config.yaml
arch: "efficientnet_v2"
model: "image embedding model"
dataset: "small charts drawn from random numbers"
train_examples: 203450
image_size: 64
crop_scale_min: 1
horizontal_flip: false
translate: 0.12
targets: ["items"]
num_classes: 6
embedding_dim: 128
norm: "batchnorm"
activation: "gelu"
channel_attention: "se"
depths: [3, 3, 8, 3]
kernel_size: 3
stem: "deep"
expansion: 4
widths: [40, 80, 160, 320]
am_softmax_margin: 0.3
am_softmax_scale: 30
init: "trunc_normal_002"
residual_init: "none"
optimizer: "normuon"
muon_scale: "match_rms_adamw"
lr: 0.0017
momentum: 0.9
nesterov: true
orthogonalizer: "polar_express"
adamw_lr_other_params: 0.0021
magnitude_pruning: 0.3
steps: 2900
batch_size: 64
epochs: 0.9
lr_schedule: "cosine"
final_lr_fraction: 0
warmup_steps: 580
weight_decay: 0.4
adamw_weight_decay_other_params: 0.05
Rows from block 14 of a small image embedding model, named by matrix and row number. Rows with one number belong to one channel. Each number is 128 + 32 x the weight over its row's rms, rounded and kept within 0 to 255. All counts start at 0.
After each channel's rows are labels from the 100 images, of 14976, where the channel reaches its highest value: "responds to" is what is common among them; "lies over" is the class under the peak. Only what is clearly more common there than usual is listed. The data: small charts drawn from random numbers. In brackets: how many of the 100.
# convs0: expand pointwise conv (model.blocks.14.convs.0.weight, 640x160x1x1), inputs 54-107
# convs2: project pointwise conv (model.blocks.14.convs.2.weight, 320x640x1x1, transposed), outputs 54-107

convs0.211 [106 128 137 139  84 139  80 128 155 137 181 111  84 159 108 135 167  84 114  81 139  78 147 132 162 128 132  62 128 161 132  76 150 172  72 115 178 128 117 104 145 128 184 114 142  77 136 128  85 159 163 163 113 128]
convs2.211 [128 120  82 170 128  67 134 128 178 128 119 103 128 190 148 128 128  59 128  46 118 128 127 149 116 112 144  97 128 145 102 102 136 124 128 128 128 128 192 130 100 128 189 218  55 168 111  44 154 167  88 128 128 156]
responds to: items: four (86); heat grid (76)
lies over: data marks (98)

convs0.69 [147 128 129 128 121 130 154 171 128 128 119  44 128 157  69  72 121 128 161 186  67 136 140 104 111 128 100  68 111 156 105 128 113 128  76 136 128 162 128 140 111 128 128 165 128 128 127 128 192  89 140 128 202 112]
convs2.69 [128 148  85 128 154 133 128 102  85  93 162 128 109 132 112 156 178 136 165 141 128 111 128  61 128 176 128 110 176 122 124  42 193 147 119 128 138 128 128 168 128 128 128 108 128 155 128 128 134 128 156 205 152 128]
responds to: items: five (100); heat grid (69); lollipop chart (27)
lies over: data marks (73)

convs0.112 [104 124 128  45 128 212 114 128 102 167 186 166  61 128  82 136 182 128  59 114 128 110 128 126 128 105 109 192 141 128 144 142 128 162 128 113 139 150 133 147 157 128 178 154 128 141 104 118 128 128 134 108 128 184]
convs2.112 [191 128 128 128 169 128  68  94 103 116  69 158 128 128 160  99 122 207 128 161 116 136 142 128  93 128 128 136 153 113 117 123 128  84 128  90 128 148 149 157 140  84 110 128 193 128 103 129 128 128 131 157  84 194]
responds to: items: five (100); heat grid (74)
lies over: data marks (90)

convs0.153 [139 126 142 128  98 109 139  87 176 128 124 119 139 128 171  95 145 138 117 177 128 192 128 128 184 131 128  31  77 140  77 216 128 128 131 198 103 128 181 128  92 128 112 146 103 142 160 119 131 159 128 165 125 156]
convs2.153 [140 128 135 107 173 135 123 149 145 188 128 129 152 116 128 124 128 213 128 128 194 155 134 110 125 156 176  60  75 128 157 128 128  79 139 128  92 129 128 128 116 151 128  79  60 128 126 131 128  42 119 106  69  90]
responds to: items: eight (68); heat grid (48); lollipop chart (32); items: five (32)
lies over: data marks (49)

convs0.144 [155 128 129 107  93 144 128  68 128 128 128  93 128 132 131 128 101 118 128  88 128 128 128 158 128 185  91 128 179 140 125 143 128 219  98 177 135 123 128 146  95 137 192 128 128 170 128 132 101  80 179 112 128 130]
convs2.144 [128  78 174  93 128 119 157 142 151 151 119  85 167 106  74 155 144 158 128 128 169 121 199 114 128  90 184 169 128 131 124 128 110 159 132  32  70 161 128  26  62 102  50 114 128  98 128 128 145  66 158 153 141 150]
responds to: items: three (54); items: seven (39); heat grid (38); pie chart (34)
lies over: data marks (88)

convs0.125 [156 109  77 128 125 128  99 117  84 131 121  68  99 128 113  77 129 128 144 104 125 128 107 128 106 128 128 108 134 106 101 128 101  73 118  59 132 128 157 148 101  92 138 177 163 113 221 196 132 183 128 150 211 128]
convs2.125 [ 79 128  45 152 128 150  86 175  96 137 128 125 107 128 133 142 128 166  31 157  59 168 151 143 122 128 150 119 104 126 138 144 120 146 180 151 171 128 136 137 156 125 128  59 120 167  77 164 128 128 112 150 157 110]
responds to: items: eight (90); heat grid (55); lollipop chart (31)
lies over: data marks (60)

convs0.620 [124 143 128 122  80 141 130 128 128 118  91 165  77 125  88 171 150 118 128 144 185 137 140 156 158 167 133 135  53 128 115  81 128 128 180 151 177 128 128 124  94 168 105 199  89 136  39 128 128 156 141 100 128 213]
convs2.620 [125 115 128 128 143 112 177 128 144 128 128 128 128 138 128 117 128 109 185 143 154 106  36 182 128 217 223 108 158 128 128 128 143 165 121 128 128 135 128 128  84 128 108 128 217 174 128 128 208 154 130 164 128 105]
responds to: items: five (100); heat grid (68)
lies over: data marks (99)

convs0.13 [128 128 104 128  83 136 221  94 128 121 108  57 128 171 209 155  86  94 128 128 128 114 144 113 103  51 128 105 144  79 166 162 114 128 128 124 131  93 175 128  69 128 141 140  68 128 142  74 104  66 128 128 102  62]
convs2.13 [ 89 121 220 128  93 128 128 134 127 110  99 141 125 128 100 132 128 128 127 128  51 150 128 131 164  46 143  91 123 128 197 128 128 128 160 120 194 202 201 128 182 128  53 181  80 135 149  90 129  86 155 155 181  99]
responds to: items: eight (77); heat grid (43); lollipop chart (25)
lies over: data marks (66)

convs0.147 [128 128 110 128 128 128  61 195 115 104  55 128 128  73 174  95 158 115 115  72 128 128 128 121 108 128 118 148 128 112  76  69 128 128 128 102  81 151 128 104 117 128 128 128 170 150 145 161  82 167 140  76 128 173]
convs2.147 [ 87 188  75 128 138 103 109  99 153 137 124 128 136 128 128 128 128 171 128 128 128 161 128 138 145 126 134  98  96 128 128 181 128 128 143 128 185 128 128 103 128 110 137  71 147 128  43 102 128 160 115 101 117 128]
responds to: items: three (83); stacked bars (56); flat (47)
lies over: data marks (80)

convs0.250 [148 128 174 127 143  78 106 147 120 128 131 100 128 142  75  84 161  87 163 168  86 136 114 135 220 128 128 116 106 173 128  82 128 124  96 128 183 125 107 117 162 140 128 145 128  67 107  82 128  64 128 128 173  79]
convs2.250 [128  54 121 128 114 121 128  89 128 128 144  81 122 143 112 147  54 180 147 128 186 128 143 115 128 145 178 161 180 128 128 128 128 115  96 128 114 173  73 153 128 161  94 117  62 128 102 128 137 128  83 128 128  86]
responds to: items: five (84); heat grid (47); bar chart (44)
lies over: data marks (75)

convs0.493 [122 122  98 128 152 128 136  75  80 128 208 181 128 128 128 122 116  95 162 128 168 137 105 160 147 116  83 147  84 118 128  75 172 182 154 109 128 149 116 128  92 208 128 114 128 128 105 151 123 191 121 128 128 128]
convs2.493 [ 53 118  51  59 121 140 128 154  64  82 128 175  75 156  93  81  99 126  78 128 122 104 150 117 144 146 178 128 128 180 160 134 130 170 112 126 128 122 128 128 128 128 128 170 148 120 104 113 154 134 167 147  82  76]
responds to: items: four (59); stacked bars (54); items: seven (39); heat grid (28)
lies over: data marks (79)

convs0.77 [106 128 161 128 128 154 137 136 158  78 193  83 161 144 128 135 128  44 181 108 149 128 156 128  99  89 157  80 151 214 128 128 128 139 177 127 109 138 128 128 178 196  58  85 149 128 128 128 163 128 225  98 128 128]
convs2.77 [128  49 100  67 144 128 128  63  77 148 130 128  93 128 177 162 135  87 104 128  76 157 186  85  75 136 146 109 157 190 114 197 157  55 130 153 128 128 112 157  81 113 135 203 131 125  90 113 128 128 128 130 145 132]
responds to: items: eight (77); heat grid (52)
lies over: data marks (72)

convs0.115 [128 128 149 101 205 102 148 179 208 128 133 144  92 110 128 128 131 128 140 112  88 128 128 135 128 194 110 122  69 149 125 128 129 101 128 177 110 161 213  68 151 128  92 128 128 128  63 186 143  69 132 149  66 128]
convs2.115 [143 128 103 128 128 128 122 128 120 112  86 170 190 128  87  91  69 128 172 136 170 135 134 128 142 150 167 129 128 224 128 128 128  88 151  83  82 106 120 128 136 128 113 128 211 104 130  92  86 128 128 176  88 128]
responds to: items: three (54); pie chart (43)
lies over: data marks (45)

convs0.481 [ 96 117 130 142 128 128 128 128 193 158 159  27 165 143 167 102  81 168 131 122 157  98 151  79 151 119 128  62  91 154 103 137 128 122 128 181 106  45 190 169 128  71 128 128 107 128 146 170 128 139 130  55 172 128]
convs2.481 [128 136 128  96 114 103 150 121 150 173 107 132 128 107 165 176 128 135 128  75 128 126 152 122 130 184 151 110 128 142 102 139  80 164 200 111 101 206 170 191 128  97  64 147 128 144 134 174 145 104 147 128  85 128]
responds to: items: eight (66); stacked bars (38); items: five (34); horizontal bar chart (27)
lies over: data marks (49)

convs0.309 [128 128  95 149 128 143  89 105 109 181 128 171 163 118 128  86 128 103 112  74 174 104  89 171 128 169 138 182 139 188 128 128 128 102 120 165 180 128  87 120 128 128 128 128 138  72 128 103 128 127 204 199  89 218]
convs2.309 [128 181 128  84  49 111 128 111 128 136  77 128 128 132  36 108 128 128  77  95 128 196 128 190 128  99  74  87 100 159 128 128 112 128 104 128  99 128 186  85  82 105 185 135 110  80  77 138 143 174 119 115 107 128]
responds to: items: four (96); heat grid (94)
lies over: data marks (99)

convs0.468 [128 186 148 128 230 213 128 128 166 128  88 128 141 128  71 175 125 164  94 128 128 114 104 128  56  62  90 128  80 111 132 128  85  71 174 101  91  82 128 128 144 108  80 104 128 128  55 128 128 124  87  68 128 128]
convs2.468 [128  95 128 165 170 128  78 128 128  60 128 128 144 128 195 150 128 105 128 137 128 128 146  46  85 128  70 128  51 115 128 138 189 161 203 128 102 147 128 155 189 123 138 128 149  99  55 116 122 122  94 131 128 156]
responds to: items: four (32); pie chart (25)
lies over: data marks (47)

convs0.312 [ 58  69 145 127 159 152 128 114 134 109  82 108  81 139 128 128 158 128 149 142 152 171 127 196 128 128 107 110 139 128 102 128 128 145 118 108 155 126  90 128 166 128 118 172  79 128 195 128 128 103 124 125 143 128]
convs2.312 [141 108 128  82 128 128 135 140 127 128 159  96 128 128 128 128 128 128 121 131 109 171  81 128 128 128 128 149 141  68 128 198 128  91 121 106  88  94 176 123 119 176 128  92 160 128 151 114 112  91  58 141 128 115]
responds to: items: four (51)
lies over: data marks (56)

convs0.88 [ 91 128 128 128 149  77 151 179 171 115 128 125 122  95  92 128 128 128  63 155 158 133 158  60 110 100 134 128 128 111 159  73 139 128 175  85 128 140 128  76 142 138 128 156 204 128 128  61  97 152 128 128 148 108]
convs2.88 [ 93 111 128 128  94 130 128 118 128 128  76 128 134  57 128 120  76  94 204 174 128 151 139 145 211 134 106 165 112 122 119 192 209 151 128 128 128 142 128 153 109 128 117 116 126 128 106  52 140  66 117 125 128 128]
responds to: items: four (69); heat grid (45)
lies over: data marks (60)

convs0.489 [128  95 141  47  89  87 128 110 118 128 214 128 137  99  97 119 132 128  87 174  72  87 157 128 128 177 128 188 147 156 148 169 134 112  81 108 128 133 113 128 120 128 128 139 109  70 169 128 128 128 166 185 128 176]
convs2.489 [118 128 128 124 153 123 167 125 152 121 128  99 128 128  70  83 174 128 113 128  70 107 128  89 115  61 103  98 165 114  96  59 128  56  50 136 128 128 149  85 171 103  69 141 128 128 151 128  72 160 135 112 137 126]
responds to: items: three (72); pie chart (37); area chart (32); kind: ring chart (27)
lies over: data marks (77)

convs0.151 [122 128 166 127 107 137 128  98 128 128 141 165 128 128 128  76  72 170 148 154 126  89  68 106 123 111 146 128 123 128  71 128 168 130 128  91  87  96 129 174 128 124  96 128  81 128  92 134  73 128 117 118 128  80]
convs2.151 [153  78 128 139 183 176 128 115 128 132 111 143 149 133 108 176 102 195 128 126 124 128 128 133 128 195 116 115 128 161 166  62 101 128  94 183 128  51 128 110 128  81 128  96 128 120  80 128 109 128 118 127 148  77]
responds to: items: eight (97); horizontal bar chart (58)
lies over: data marks (70)

convs0.519 [115 128 181  73 128 128  99 104  74 125 177 112 139 128  99  93  52 132 112 109 146 128 128 128 128 128  40  65 128 139 129 128 103 128  98 144  89  79 132  60 105 128 128 105 156 128 128 157 110 128 135 104  83 128]
convs2.519 [129 197 128 164 118 128  96 103 125 121 135 161 128 135 128 145 128 172  91 128 142 106 114 128  94 110 128 128  66 128 172 128 128  52 126 150 128 143 128 110 128 128  65 128 128 128 123  77  60 175 112 160 119  62]
responds to: items: eight (57); stacked bars (52); items: five (37); horizontal bar chart (34)
lies over: data marks (63)